A small sound classifier, trained from scratch.
Model: log mel input, norm layernorm_no_bias, layers 6, width 192.
Training: soap at rate 0.0022, 18300 steps, batches of 128, held-out accuracy 94%.
Data: trained on chords played on synthesised instruments, 52083 training examples, 45.0 epochs.
Rows from block 2 of a small sound classifier, named by matrix and row number. Rows with one number belong to one neuron. Each number is 500 + 50 x the weight over its row's rms, rounded and kept within 0 to 999. All counts start at 0. Numbers have three digits each.
After each neuron's rows are labels from the 100 clips, of 14976, where the neuron reaches its highest value: "strongest on" is what is common among them; "loudest band" is the band of the loudest frequency at the time of the peak. Only what is clearly more common there than usual is listed. The data: chords played on synthesised instruments. In brackets: how many of the 100.
# fc1: first MLP up (model.blocks.2.ff1.fc1.weight, 576x192), inputs 0-95
# fc2: first MLP down (model.blocks.2.ff1.fc2.weight, 192x576, transposed), outputs 0-95

fc1.243:521576492539478488396434529460480469530410432495476523434479434460534506477457438444504517563579557531538471504586415538500526595509398470527445468474623497500536555507537444621464459508369486435468537486497418426468491482520495481585507478451494577435458505476504499484522488463557481554
fc2.243:456499568418498524567497499553496512460516509426445516447438477415583491475453562425465578441480558554545539407468507503471459434472473507498446442520543511494472412396461470548469550494502565491509490504508531416507495435514530478445477513468540514589480495511562472454482519488591495440
strongest on: inversion: second inversion (97); the note C (94); the note A (71); root: F (51)
loudest band: 250 to 500 Hz (74)

fc1.303:416476504437551373530476502544475447497506505531565548433568551499530556570552381608471375570490591535464502567497510529413425503475529517555479469406545532497485580506472462414513498457508504519523541483502478558499524508582457429457415473540469461392635474439422535480522498508519463486
fc2.303:583537501472618472543488545500538492515403487517524466513533491433486428493486419499475483450493537565545480527498441595488501502611531528586381505411559437460495525526570496519580516574523510478491526421574573463551544512441511446335523506466536453515482529452479549558523489510572480517
strongest on: the note F# (73); inversion: second inversion (62); root: B (30)
loudest band: 250 to 500 Hz (60)

fc1.85:542617461507434585491433460562507568490498531529480441484559474483476466496521576481479532541528468459582560554522498496505563537575474428475570415481514529474496560562520416605548605558555490477401448508528484425507445497519480504473598492509508529468468514423523472429432579452577467422
fc2.85:512573565500530472449455428499499557445515526460489534471486559485484533409458503478443485482506445499522538475575562476507482601555610396380485496529611447588507483510484456509515435600524524511480494520493515513589408517388397533486522432488445452452564523533561494513480439428466570534
strongest on: inversion: second inversion (86); the note G# (70); root: F (48); root: E (44)
loudest band: 250 to 500 Hz (70)

fc1.472:465563507424442527452463470512437496512499562496487469475417499472324537460522399525473539515561464539549486531562495491453464460486600498450377509447453536473503475468636418537493584484556564448548490515480608491516524499493537427573451407522480534592479477420501601503463457433393512599
fc2.472:581490465520443498491540534527499442528494495496503449542607462500410494473438477468462460404509559519472511443530450528392459413439573544514545529435444490499569503482485523478431519490550529463484501514434501439430508520374530466447520516517454514509482474472554523476447496499465422598
strongest on: the note F# (93); inversion: root position (89); the note B (84); root: B (79)
loudest band: 250 to 500 Hz (71)

fc1.93:557461512477492578456550501392393566524360553509511531473467535581489512508511508515453519568487481418582497577472545492516438589524621527483488486588518481505574467465617450449457535528485382386432414501427484513496515527482554423481441421508541528433522546494527442477611480501496498502
fc2.93:444528453523475566456511478511435375523461562573539505494504477475553441436459533522456530492452539471453532580509534452487407466512438581534617411529524442496563504432532535536512434521375434543537444462355456481551468488523466508485472431486593565471432421445548558500451476524455526501
strongest on: the note F (90); inversion: root position (64); the note C (62); root: F (61)
loudest band: 250 to 500 Hz (62)

fc1.151:498507490483493452444453487453528476489590505522479586449419460430504577528435529456496559407520571462516467539475488542540518499580544446522491484518581425470501538484525472486433503514484492466559408479530538548610523583586467588486466483491536512538558428399440466548487405560427432506
fc2.151:527585494504511505456424368508434577433576498568558508527510485516506476532522487505502527485522487567468399479354475530482466438463483510449509486468417516436453516532529503570583564544569497479598520516568547545475482510532528475537469382561503483582556467529502453584502546442542593538
strongest on: the note C# (80); the note G# (68); inversion: first inversion (63); root: C# (51)
loudest band: 500 to 1000 Hz (65)

fc1.351:447341506518504498456502518535550517454602416469566541463522472500517583364490479454544553562496496478443499560563497567490505499449517558484504438428521481535514457509410475475468602499517519510470616487502490489425434536620469505422456549485411379510446472471594520485568513462402520416
fc2.351:522440536518469634521493483568563438472510571501521559489472512535549532435491560527515526480531547568547508556497447555472524492465445495565491491559447449453468526511532520435484473446509483444500509474519538464356539593471475586547530521529434463556468435454542475474525555430542528525
strongest on: inversion: root position (80); the note A (71); root: D# (46); root: D (42)
loudest band: 500 to 1000 Hz (42)

fc1.83:479525526482463542597542457480509404464546452514558451557449466456469464525417492570436550445523479517505461540396524555461475478490425470562485526505471493361433506466495405520572473425405552510511505478542550487577494484550437512575454422432502604382436494490438553497501442552483483458
fc2.83:484519458604451518472576563438459538452442502501483533519550416533532526558445487406482491470518433515485485534537432567481506456424537558455460498465461492335405442465490530521580546456450549467539395393528498496517483507614460562517524453451486487470545500576440512453470509520511521532
strongest on: the note D (87); inversion: second inversion (83); the note F (73); root: A# (45)
loudest band: 500 to 1000 Hz (63)

fc1.26:527467465496536511513492458504504448565515537488559478505507479590474558436418532488538570440444511452534542472520564525543522476445544546511519499607609456520426496550393460507494434500548469447495378418526522427457457530538580420545440488472440513548517504577551551529558406518555498570
fc2.26:523442606453492588370554454528481544438429538524511492431555522470474525526495545503449525522521429560602502451462475496428566550562449505447515526547539486523573459508484487483439472535593414511467541416551496486521553445524589457528506600562524531539497506498513490431441439578593486477
strongest on: the note D# (87); arpeggio (79); inversion: root position (69); playing: arpeggio down (55)
loudest band: 500 to 1000 Hz (45)

fc1.329:524495495471484519510562496544461477378441471450459579459519553468487579439527491533452524540445316508437455516521418482511452525533479507515617527475552566515435535455541473470484524415505480558532571411427538460479486474562543529438557543583491406538517544553473600489503521528548514492
fc2.329:446515553521452497502401422567619496526590434563489464420504490459483506456556458512440517495490497575507455515480410527593452472576600470542541449453477504475532478408522596405508530517445507460551451503462576458481567434485496474619477471474552415478449478414551529492549459488495527542
strongest on: the note A# (93); the note G (62); root: D# (39); text has "dominant" (37)
loudest band: 500 to 1000 Hz (41)

fc1.121:535514516399537483536596600471473489558505449505396559407510538433505527466440452537449552473600499380499498515456549544489498471512477562543472511563430489514521513514429570545578497450506506476528482531522477482490494529508531482468402520534476470528470486466422562513584676488528489441
fc2.121:486475488495490485532509534533457509513461492498433575527519524509509444521455552518538493456536491467519479513408501474402514436465446559524504526526492523434469387445532532514455463527484478495556478532427597464469512547545542475457493497517448485570524500477514520477442484501494483515
strongest on: inversion: first inversion (87); the note A# (74); root: A# (37)
loudest band: 250 to 500 Hz (77)

fc1.318:603360417526479485483432416468427491534463387492556467473563475459403577469494538530498591490534464449546502465392551421534528458517561565497426460498492540462517481462457474478518396490476476483584479457524485585458543445542558435416489490520444533509522555506423426455514544534413410480
fc2.318:435485482496447592533475434552602454484469408542380498419511587448526540460464446487518458519432447456519540469486534509426543432508545426548524516547477492488451383516506578494524487495527571514452598432552504508430405550606546578533464458562558415565541509494606540449478508552451556514
strongest on: inversion: root position (83); arpeggio (81); the note C (59); root: G# (41)
loudest band: 500 to 1000 Hz (41)

fc1.196:410459572453538471506509466562452595471526521517435457498484489498421503482469456562477610427420543506602492576473542483533474450497600572523525427521526461453531465428471548548577487626564510506482474401574437553500511529503519476525460504441498473497485611444542527421484577537533554515
fc2.196:531492536516551475499563510473507462523489508528548535392423541535515459498521548553412556443488562541474501551507579569525541526549526511583437489517436508454465483557441459530510469482437551591442468497481554531465665657575449489445498538581438480520562469448522458408575529522380452460
strongest on: arpeggio (95); inversion: root position (77); the note B (71); the note F# (71)
loudest band: 250 to 500 Hz (63)

fc1.160:530409601528504610593461588573601584465519462465536470492448485447488570463530473441535506526505535489599440552481532444484447556460488501455494528532502460471527494415454514466609505503562531472551472489526573464497582471605451403497584424395446571501504446538536528537517512451474476552
fc2.160:533550544564428518498568452552547581593494494545472481547526559564623394443488519522524506492463427457417511510487567493561475596585398551506480460562487535522442476525463578536484549462521540480436549456571466528446566468521458550517544460403517538458510420553478477540461468432569449488
strongest on: inversion: first inversion (84); the note F# (66); sus4 (25)
loudest band: 250 to 500 Hz (62)

fc1.260:501430583552462506443503471544506557490501480476486484560525508502515569534584499557544473484472443471546543513454510551532459502475425514425441461526561447452512586540488510559515514465553441490530480575591487507503466492561530534544615444433429558468414429505527463528437501510457425484
fc2.260:483569553435496555577493541483505463543557498424492543545465581457449472578463527457514497489444500494543540488488469494488471583428433455545507372452474457483440414498447520430480434515557481425560466450444507456506551451576525503454465438437534500497520537498457442531440499506531449513
strongest on: the note C# (67); inversion: second inversion (65); root: C# (38); root: D (34)
loudest band: 250 to 500 Hz (62)

fc1.62:468547538524537508580409442482528535480527541458553566471450474451527523588482500541487536518488604546449535470440378565478451479487468461506496467481564544461506534620546556501517548471553561496550452543571527543512535465553580493441536423533499585433576539448558468677527542545476411399
fc2.62:517461480488442512450473403406541536522629522437491518531497449633591484515521488525509556485478490611632493567563490502489500544491538471468604556520470553545532464510518466523539491517517555558465505529492435524564483422500519534442538431534471459482404410471442590404466531533475485435
strongest on: root: G (27); sus4 (25)
loudest band: 500 to 1000 Hz (46)

fc1.145:552458621481558515498469583531477453484453479531598552575485434461489539436502594510540441552549473505464599550430402506561415432466516480522428595499491564546577537558429442566535380520505453472468455475529575509493465413480508518543528516499531508526538483499610516405552580463417496467
fc2.145:557489488463492484468554511459552424538510449399430561463523540397419536447517569443527488527492519514457604418546452539517497530515534534482405511455443527491460436508527502505498500499391419513575550489459490516535461434468497595504611580531466497414478491567595409454500481421478627513
strongest on: the note D# (73); inversion: second inversion (62); root: E (31)
loudest band: 250 to 500 Hz (72)

fc1.112:504466564454532444442462520552458482480549527469547406464466544395491502505523450510488535482506509508571476550468507508482492521485495525560545470465592479452469540494518484487453570562380466487570529528519544549537573496479490543553483463565375433534575488386495500601477477423610529477
fc2.112:560503527501569636469395549480540502597500599541436496577579504530487425498598537520559574488494489588514449466425550526525482454527487461540495507540531405510414523468438515506503512484536505487389555498447532430530593509533533451524569448435573531509448595542529525530557568484582443522
strongest on: the note F (69); inversion: first inversion (69); playing: arpeggio up (62); root: F (44)
loudest band: 250 to 500 Hz (79)

fc1.219:473509537423469530473483485443491597449459460544398465512463538519486493563507437465476490583521530502533421464525420485550463463501541526564589512442508491475555468513476529494481459528455481502465424486457508581468521601494567463504478412493567447481382557463496458402502539511541502454
fc2.219:363478556494442508484436488470478436499485563408534598495388454436548413601512509494405430473570474479562456401492442516416536484465489452480634465514521451451519541469465406463501445498504414463500415525517463451474515533483527422504517562487560468539565529538561514434526577418442495519
strongest on: inversion: first inversion (85); the note F (62); the note C (61); root: F (52)
loudest band: 250 to 500 Hz (63)

fc1.568:508471423535490488557519576465491475521539405505499484508409441528435515424548488431518458437474477504507507396530546527512564446492612529484583461478546507470505478500435483462554499407531486558473516505497498529425489568525481557536442556511527431482510592597408505525551583436522453455
fc2.568:453426504569533528498489562391489578486483508555569514499465628432580572545555436474435462547428506482596461480514461445428506500547514462505481442560517489446497472456514554511529455510510511476568494524516539514422505461435543496547504533480554490544492623507488511455533484519465491383
strongest on: the note G# (68); inversion: root position (68); the note F (66); root: D (45)
loudest band: 250 to 500 Hz (63)

fc1.357:425498481473475487499474458431364498528526530498407445487512580482465408475427536464516512452445503562455449525553479479532476529522569520469455482586495507508550519546379506420494442542479469549508489496537471588462525470461497520472582560599496472527437463535421534522497436539496477450
fc2.357:557515570554529510565432455545508575532461469496582484547529502477559590514491522430460382472511546523492540505537610540490483473511430416521457432425567518468493473478502480465470455408518501613480390572506567493464476523431509592527511505505511501552522463590501374587419537438499572507
strongest on: the note C (87); inversion: root position (86); the note A (70); root: F (43)
loudest band: 500 to 1000 Hz (56)

fc1.396:608486471431425406537536517518462584508588508514604566447561485551527492517532535562482476473571588450514495473444455543441475465437540455536503511489589499440477546495524480460585495484441555545408523525576507500518490502539548548522497525578449445530495521475466485400541422528553514514
fc2.396:508439494497450525505473429548559428468567493569476393456477475566435491485552528594499479513480552410561419428485544452428557503617495441531507459580482588467490420581534465493499536480511472450646430426457505505494474513505476466568440515476511534499443491560542514474488571467525461641
strongest on: arpeggio (89); inversion: first inversion (67); playing: arpeggio down (54); root: E (34)
loudest band: 250 to 500 Hz (68)

fc1.340:571597583382483369449471512513485497554483451581474515506479459531535567556504491562532437575558555407494484475545467501570421484508547388493520516496489451556513484455509482488501480482593534524485500451484611523569537492527551568492489487464521527531494417509537487467580573513438471452
fc2.340:468364477540463457466568422516564478521524537416505520421442434629535532516490548472546592529650556493480493553507573467453473542630508493519462436449460566551560519570508544497530419502572550565494471454500538515426465471509492473462592530558429526504527537548597498492381574520510580521
strongest on: the note G (87); inversion: first inversion (87); the note A# (59); root: G (58)
loudest band: 500 to 1000 Hz (41)

fc1.493:426482599455555501496492462534483432498487480404484518476477577548516528448449407429532528386518444474475568429480469422533534560530478527514607422530579486572483565493508534548509387473534469512436455422632548477500499451526498518513476479566469525445484547575502461479559489471473569492
fc2.493:574519490495384507548525468452483529462488432453489453519513445478481414500533550504557524492498621492504558559467565497404590588559513504558470467427496405520561434459463510428504546578560463575434500483425549448475521558516509521564421487505459608526508450580476539504564507479517449491
strongest on: the note F (62); root: A# (26)
loudest band: 500 to 1000 Hz (36)

fc1.399:550514510500453515480519489422550553543495504488398468510604455546501522536439516548550546460521489523501433477502510505426443501623453524621537470515524431485534511445560459513503550481395478578497506524525421530530475484536428492463550439581439559493532512518454541507546509467500516448
fc2.399:466461362512534532476489560452455459460520553418500518497512449524507485501483461491518520511511438591551527543352507419519423510561437458511433544486533475557541532471462470555513470556564475534626469589546525498549617543493488485509508409537522493495528431546483579557514551525503528488
strongest on: the note C# (90); arpeggio (85); playing: arpeggio down (50); root: C# (42)
loudest band: 500 to 1000 Hz (41)

fc1.55:521467476440480506463562466449449508544511525475540657606486554469483491509499494533490407504513446590579459475582495568478515415558497510613481583446612476493486465432495493472527510437555589522587533589477464573484391430570566558554563468388504458531498551515481513461515543555460510530
fc2.55:430462425485612466436489462481512484585442514472590575477504574458536509470543486481608452443548419494486479506618445589513452447524471477443551445561515408603530420448559442362452541466498433489535526438460511467451398476452480433457498562488469475502507516569489511460441497533555528514
strongest on: the note D (88); inversion: first inversion (62); root: D (28); root: A# (27)
loudest band: 250 to 500 Hz (76)

fc1.89:509554504488531544571491491431471535504630549501456555394587519522508496539508488492545585466413527464467538514455533469437520455497495518448517494452491582539510405452455518525534566472498488402546511481397496549481447462490465485500546433580499473406629529526368560497591478526520507507
fc2.89:524445488478493576471511496470478544450522490460465540434541473480554457541458406584431519521494508468519518517339475400441423460516522498472496530538502516432521408577527494513604577529477430539537426460474440462368519487466497530462460441504540506415509411540542503455505512523480523462
strongest on: the note G# (76); the note D# (66); root: G# (61); playing: arpeggio down (49)
loudest band: 250 to 500 Hz (63)

fc1.171:366451577425437567525501408495405402553459536491450424502473460538430393526475462523471505477602537467542544411659382587491527473597485439515523533502451516537507460521593537494514558479461486434518528464510446517449509508552517450523497591464490489508499497457558588543541563496543572533
fc2.171:500499528521429552538439595567506531539513433485484501538480474490438547493522543525457487607537525432553507440514523492525583511463545499546525570596519413590455486456437485597418403465505519501438556518520492567446498542574490518437499457543473457530512506582515505438467499489426481553
strongest on: inversion: first inversion (81); the note D (72); root: B (46)
loudest band: 250 to 500 Hz (62)

fc1.554:528497534550433516447432584436564481536477427482564483493534487504535507590430470518486524464553510567495438612462434569478426590569514511537421394543498545447612542498514465595545493500532507521522459465527490507546474472523408508522579621508449510472466507465416564522384449478475467528
fc2.554:479446449537528531465458486568409463532500561467508477463620476577557529471548517503484579493436535476445485532401458509505393560592467504397469468549497488562488494449543450498474439500430462491446429526602505514504458551461452580519513436470502561568630558467442514539493486502505447530
strongest on: inversion: root position (87); arpeggio (79); the note C# (63); root: C# (52)
loudest band: 250 to 500 Hz (64)

fc1.482:407406538516456432512482567574397541501387554447469464507496393436460505491480571579522499435437582416530422477504498531465499467471507528489538452461490623639526449461502587539524463467497540455516476501535562438426498527475521610482449513525441494501473528458514531502571532507447501566
fc2.482:521451443525534507397438534528455520440549519520582458503566513526566466406567456478464484448525590458521456441555583521434563521450459559515453391526484520443459464534474483586517467465532483514485457416436467474478515488425526461545491529554484408543438503476502580585466532527463458512
strongest on: the note C (92); arpeggio (78); root: F (45)
loudest band: 500 to 1000 Hz (57)

fc1.61:546591449435454607498411479571601521463493587488544544485504511607449542585474656472474491572366519476535495522560463477517527523438486526593460519465518534574579505523454410490469492476443554484487506526537531444505457480626419437497602478490424492563463505485546503508522514478448541537
fc2.61:510483528511561581507501510465506507550414499562556453618442512478455519537527469490488462499426489563462494509462483499504464522466516602504535595424453555514442523534510513550567496599414497583533454473555476578497480494567524383509593576472508513505462458464530502536534549522496530602
strongest on: inversion: second inversion (95); the note D (83); the note B (72); root: G (61)
loudest band: 250 to 500 Hz (66)

fc1.502:527562447525437469522466584454511499522504482530552520503515638491551436500485435539557444438444622434442545532488457526418480478503616507516564587507548503407536441626588441552502574390526487440599596474442506470509526453585507490493502527521511526471534534548500536498453582490570534384
fc2.502:579564495584500572535556435561402545578471457507422516499480467609442541390449496545517477439511393547512536431499460597485527445561419481444389472574511484497524492495437627482421432512512508476425503438487529555469502422528508503411526509471485479516449482494539556484536421607480549533
strongest on: the note F (94); inversion: first inversion (91); the note D (89); the note A# (69)
loudest band: 250 to 500 Hz (73)

fc1.317:534550488485472453588540523570518544527513579458546512464507544476538519599540479473494530531528489511501453534574444617502496438481487582448549499464532525504472531414540539527608536497528537586420442514509543582565421588529538517547501527439502482480543513505449475542515557466411423512
fc2.317:457564446497539496483418524478498543469471586414471542466479549462532451420490559459408524541558426574513420524411458502485550400491456487466549453374416575536600494539546567508506462468498512397505534507642462548599477533520480480556462546517476513513486489456488453465598554491568499554
strongest on: inversion: second inversion (98); the note G# (82); the note D# (73); root: G# (57)
loudest band: 250 to 500 Hz (63)

fc1.0:599490501520503488604492550414452455462526410499518520513524490515542509503504500477525491439521524410479445549496500511496479507484524523495493592399510476482548500453520519519475529496595427500564419610596571453472547526527538484666512490441479533532477640433587476463439504478515497466
fc2.0:570504508506543493498457505574451530465410412462470512449514473475534463492522556484403506463486511531538472528449547539554488339553445551521516519533524490443541520513518483493460490541561388526495533479453478572452528573507466532442528510549469500509598555541405462480464546470514407485
strongest on: text has "piano" (37); root: B (29)
loudest band: 250 to 500 Hz (65)

fc1.64:479496464492427556522529623611506498553516545530501453572428481525483482472422473516564559386501516492490551491534424510465515504444533512536536445545429538394535504549461604464498533339526542462435461500545482485510657532505526455469507474502418586469589507526447586461564575454525485464
fc2.64:462528547563459551541483515463484605589482441440429531532537515530522541441487519487479491482435526384460538476514426568455615440483495472549458534560445402514445641481470517480481460597493470507553576520493503451566559474581552440489526484483462449454478485526472453458457459440475514463
strongest on: the note A# (78); arpeggio (78); the note D (61); the note G (61)
loudest band: 250 to 500 Hz (65)

fc1.562:517479513458453415438387415559501474464473583443495524514462509476438499495407517587542526439496482514519503419455417475511486467531513517531489424528493433607416544515419472427500461466511516489557536473493473552438520616544528413492446507417501540502450510483443487419566438472542550461
fc2.562:421568450488503494485523547563464482487500518511535473495443510630468521474451518557523500418598469464455524472528442407578468436479543557510486476507497586411438553416444501502463562497400538452434485517482587524403500485501525508362386507526533508544510576495453595465464590537534557479
strongest on: the note F# (89); the note C# (60); root: F# (34); root: D (30)
loudest band: 500 to 1000 Hz (46)

fc1.561:533531516472572530485548540433518458579598458451522485480472581558434412542535562507467576549462477433481480621431619575453461521579405521559607450551494569460511470524432528493501493502516476541560472437526518499524466487552508498438632529375511544507416539488537503427528555513519454418
fc2.561:533452501437545557524522475483457490490467440406563533484558496441569528576538462486359406546544539474521581495490450457493455544471577543486430560469516467555556521534438479529427526559494566480548504501471536504478499485471514538445585471472473545463428436406580545590389422619557515480
strongest on: the note D (69); root: D (55)
loudest band: 250 to 500 Hz (73)

fc1.439:489511456524470630530505477593398487596497525479466513539572539492490450526543568468487466477481448507509482535473443560534491466498445557499451507451492501440559477380557516549572432508478532491473562504514378429470454541461503493617450494532558360545558455539499375474491424495454567418
fc2.439:526460520603478457507521494497500526519503469540429525436462500555513574463499535596573493558458497473580525502479454480515592492549462547387486530526549458379544469422510544548480470539469564430571536548480460444468558498533453588455518531574504473537588467543420513488428571436503448483
strongest on: the note C (99); the note G (98); root: C (98); inversion: root position (98)
loudest band: 250 to 500 Hz (66)

fc1.185:504492516467571527463511542514517560480491486526509503507512445551598466562504449534488476436475490492538439491491512500450410435501576392450548496511485500526591485591538513481444443520525481426497501516480402491479423499543562537485585412498487453489577384544509533565513560533444492445
fc2.185:530447483467512494482548415386555529585417476521470513499438477454493463608565535544553481445532500458435400575455519590567512565502538469475550501483453614482583492509578522464400511465502451441468448478510492487467486566447592503495515470524421499470543518394533500455452469403544499544
strongest on: arpeggio (91); inversion: root position (83); the note A# (78); the note D# (72)
loudest band: 500 to 1000 Hz (58)

fc1.327:510500499615467532527574450431544529502462617427537550501493421466475520542513441508438483538541507507554493554484558537607552450539467473511460511478550429464453455445448536556501591415486486518477553491433482455420476456537464493459484496501456440459426562435514483508552476451541536573
fc2.327:490445537481444435545575521451494400537474496456536507553488632445450448468586421453439526496516504498493508501532540566446465589510425521500486501374514629494525505550471547444559611518530510450449527444443552459598522532393504512511479524557538556516516494470494510563497504489519531534
strongest on: the note C# (97); inversion: root position (85); root: C# (81); the note G# (77)
loudest band: 250 to 500 Hz (81)

fc1.514:548538501499470502494501481500513476507497615495483499477445442501551538533525481549518614472473483480453471466396477495611431476580549477501450532538533442433530447539420465462461494497486444439442512445467593403452550485573498423475583487446494461501484507455567493413493594428440465389
fc2.514:452445479530394531493527521451509500432479453473465472572447479521457602493509441481491521466576523511475572507510515541549403554587496575505479552432546501392464454503533513528512475437430470503487479547419540558513450430526463603440472514419561522463581515422513430441374459463511524480
strongest on: the note D# (69); root: D# (68); the note C# (67); the note A# (64)
loudest band: 250 to 500 Hz (64)

fc1.90:478514519416471613561382455427475473543516520484502489523474568481469512374556556461472422534437600449466556487465546493469514494480445489528624561424516553434432449514539390498589556487557508503556475477512498422485537535345507501552549534537503470572516492476513485552514513516484466411
fc2.90:504566448586537535441439545516463452579497502498474562514552512531512530456409476527521489522436486505539550507465598441539444604532550513483517488531504439438505489594489439479481583450484505601509439472523483523480532440539335486407393349619505494554587471479537632490502548483526489552
strongest on: the note F (93); arpeggio (89); the note G# (62); playing: arpeggio up (52)
loudest band: 250 to 500 Hz (78)

fc1.304:515538459576471498386525488446508554526499573429434511478574423432449531520562461510432455544475447415485479554471511588516447611464452550557422548540546446537442556455448459503552530509619557534546522433473576447566521592520526522521370467431508551525499515540526498558498453565531469486
fc2.304:516474483431496416539593430495453548519465543513457556603520573493566531550391527453437464442485474456455499423493535493493480454474461517424492500513524555426513434534511632530405552509503482531586565485430433481508502501529448518532581442565525563453601472433459487526490516492542578592
strongest on: inversion: root position (72); the note B (65)
loudest band: 500 to 1000 Hz (38)

fc1.477:546656494478485576444484547528486511550512557505518475451424466476562515488468393548535530370397530407475528500559523469506395519553482468528535525449499486527426453512551579528463468533472533474555430569402529575476535549482471457363545455558481450534397558530599480497554434525517542599
fc2.477:518462415386482569490494514460565492490498500476478504458550517625440595490565454538510623437383407420485469528444516438513527443515524494506508481566571474501492483481504434523554509505472563623426463467516445562515598476547478572538541492518546470570494516547551501530545451382444553416
strongest on: inversion: second inversion (100); the note C# (78); the note F# (74); root: F# (71)
loudest band: 250 to 500 Hz (67)

fc1.347:524512480516491515451515544445505482465424524362498430483433411493530568455524568492575471435608509585480534493524566495515469427467476424437469474501450507595438494515563508518426507409466621481513462491486441422411452504428536574520477513558456408497558441493511485439435520500444504493
fc2.347:535485607398502470445564559501460512510506443482463478601550536534452410568440445567544524355477554529550502530509447435494549493491469452426526444484523424522500469435545499439436563560555530469436446634514479526551514476456582555487438621467497461473446498453459503492547449455572530467
strongest on: the note A# (75); the note C# (67); the note D# (64); root: D# (50)
loudest band: 500 to 1000 Hz (45)

fc1.490:510488470483444484435461461500562487495491443551541450490405398474467536509407533429516473559492604460514483541578632521567501482583461514486489478464412424530515493598443460528451555529538517485531537497534428451481675423513531554491451437472533514550532532558493513500489523514461439539
fc2.490:382463454445459474452520467514534544506471548491502419474443502552513369505533416474467500446500515498579545504465573495581555573548563506452554352513462562411524553627517515509564578439448440469461471426495489485425536488520574510601408498513449547490505485597518427507460524501521528550
strongest on: inversion: root position (84); the note C# (62); root: C# (42); root: D (37)
loudest band: 500 to 1000 Hz (39)

fc1.169:538439501487468456514532579525556472526433414532507526469414617437416467429500402519546503426480442483502581553482572465453400472541482540561539435442547564411531538526576497429434481480461531531475502413504447469413471492493477482473496474397378568415517465463538487521385535532406563519
fc2.169:504556471541543426508495551485493456446345455455532508385472558553556502441482470503614547565551554468413547505452549540551506552442498416498455472456475503634519559463548574529442476468518473536579525494491524541441480463497476517429500502469508600401433512496531558398484562481475469431
strongest on: inversion: second inversion (82); the note G# (63); the note C# (62); root: C# (49)
loudest band: 250 to 500 Hz (63)

fc1.575:580673480481613470512422621512505484523531481459501475578497529459362518509518505446481516445441595451543525429577505395458484460488487559479553417478511547513503472480465387529464427552459495486490443556457485471446550568541439444553416484565493490554477505454537501577515512411422484467
fc2.575:587527499463451513470417538469541483479432567468543518464562528510471439533490505476468502427535474520587505545515539445495544590538561471421381555519521520479582475543507484451546533548607507499539483487504590434504474435545484476432515485467403589545501487524438501520543509493513553525
strongest on: the note F (66); root: F (39)
loudest band: 500 to 1000 Hz (54)

fc1.279:486565568543467497473520419473500449553561531502534470505500558442599525509502508547597539576525399509486540513487525441496426499459413566463467537560430522591571446542404532494544556556487523375558463479431578424497506483498502602578474531426435542444470474430488474439546558446490572476
fc2.279:560544496477559357492483523424533507606511518539506542559488495607539485512542505396426516406476489452539508438531511501556490512411400408615487450470493547570504477417544493513542587549423453465426609540591572450558500423492445502520617465444467561514474517528422508525603450456568518518
strongest on: the note D# (84); inversion: root position (81); arpeggio (79); the note A# (75)
loudest band: 250 to 500 Hz (62)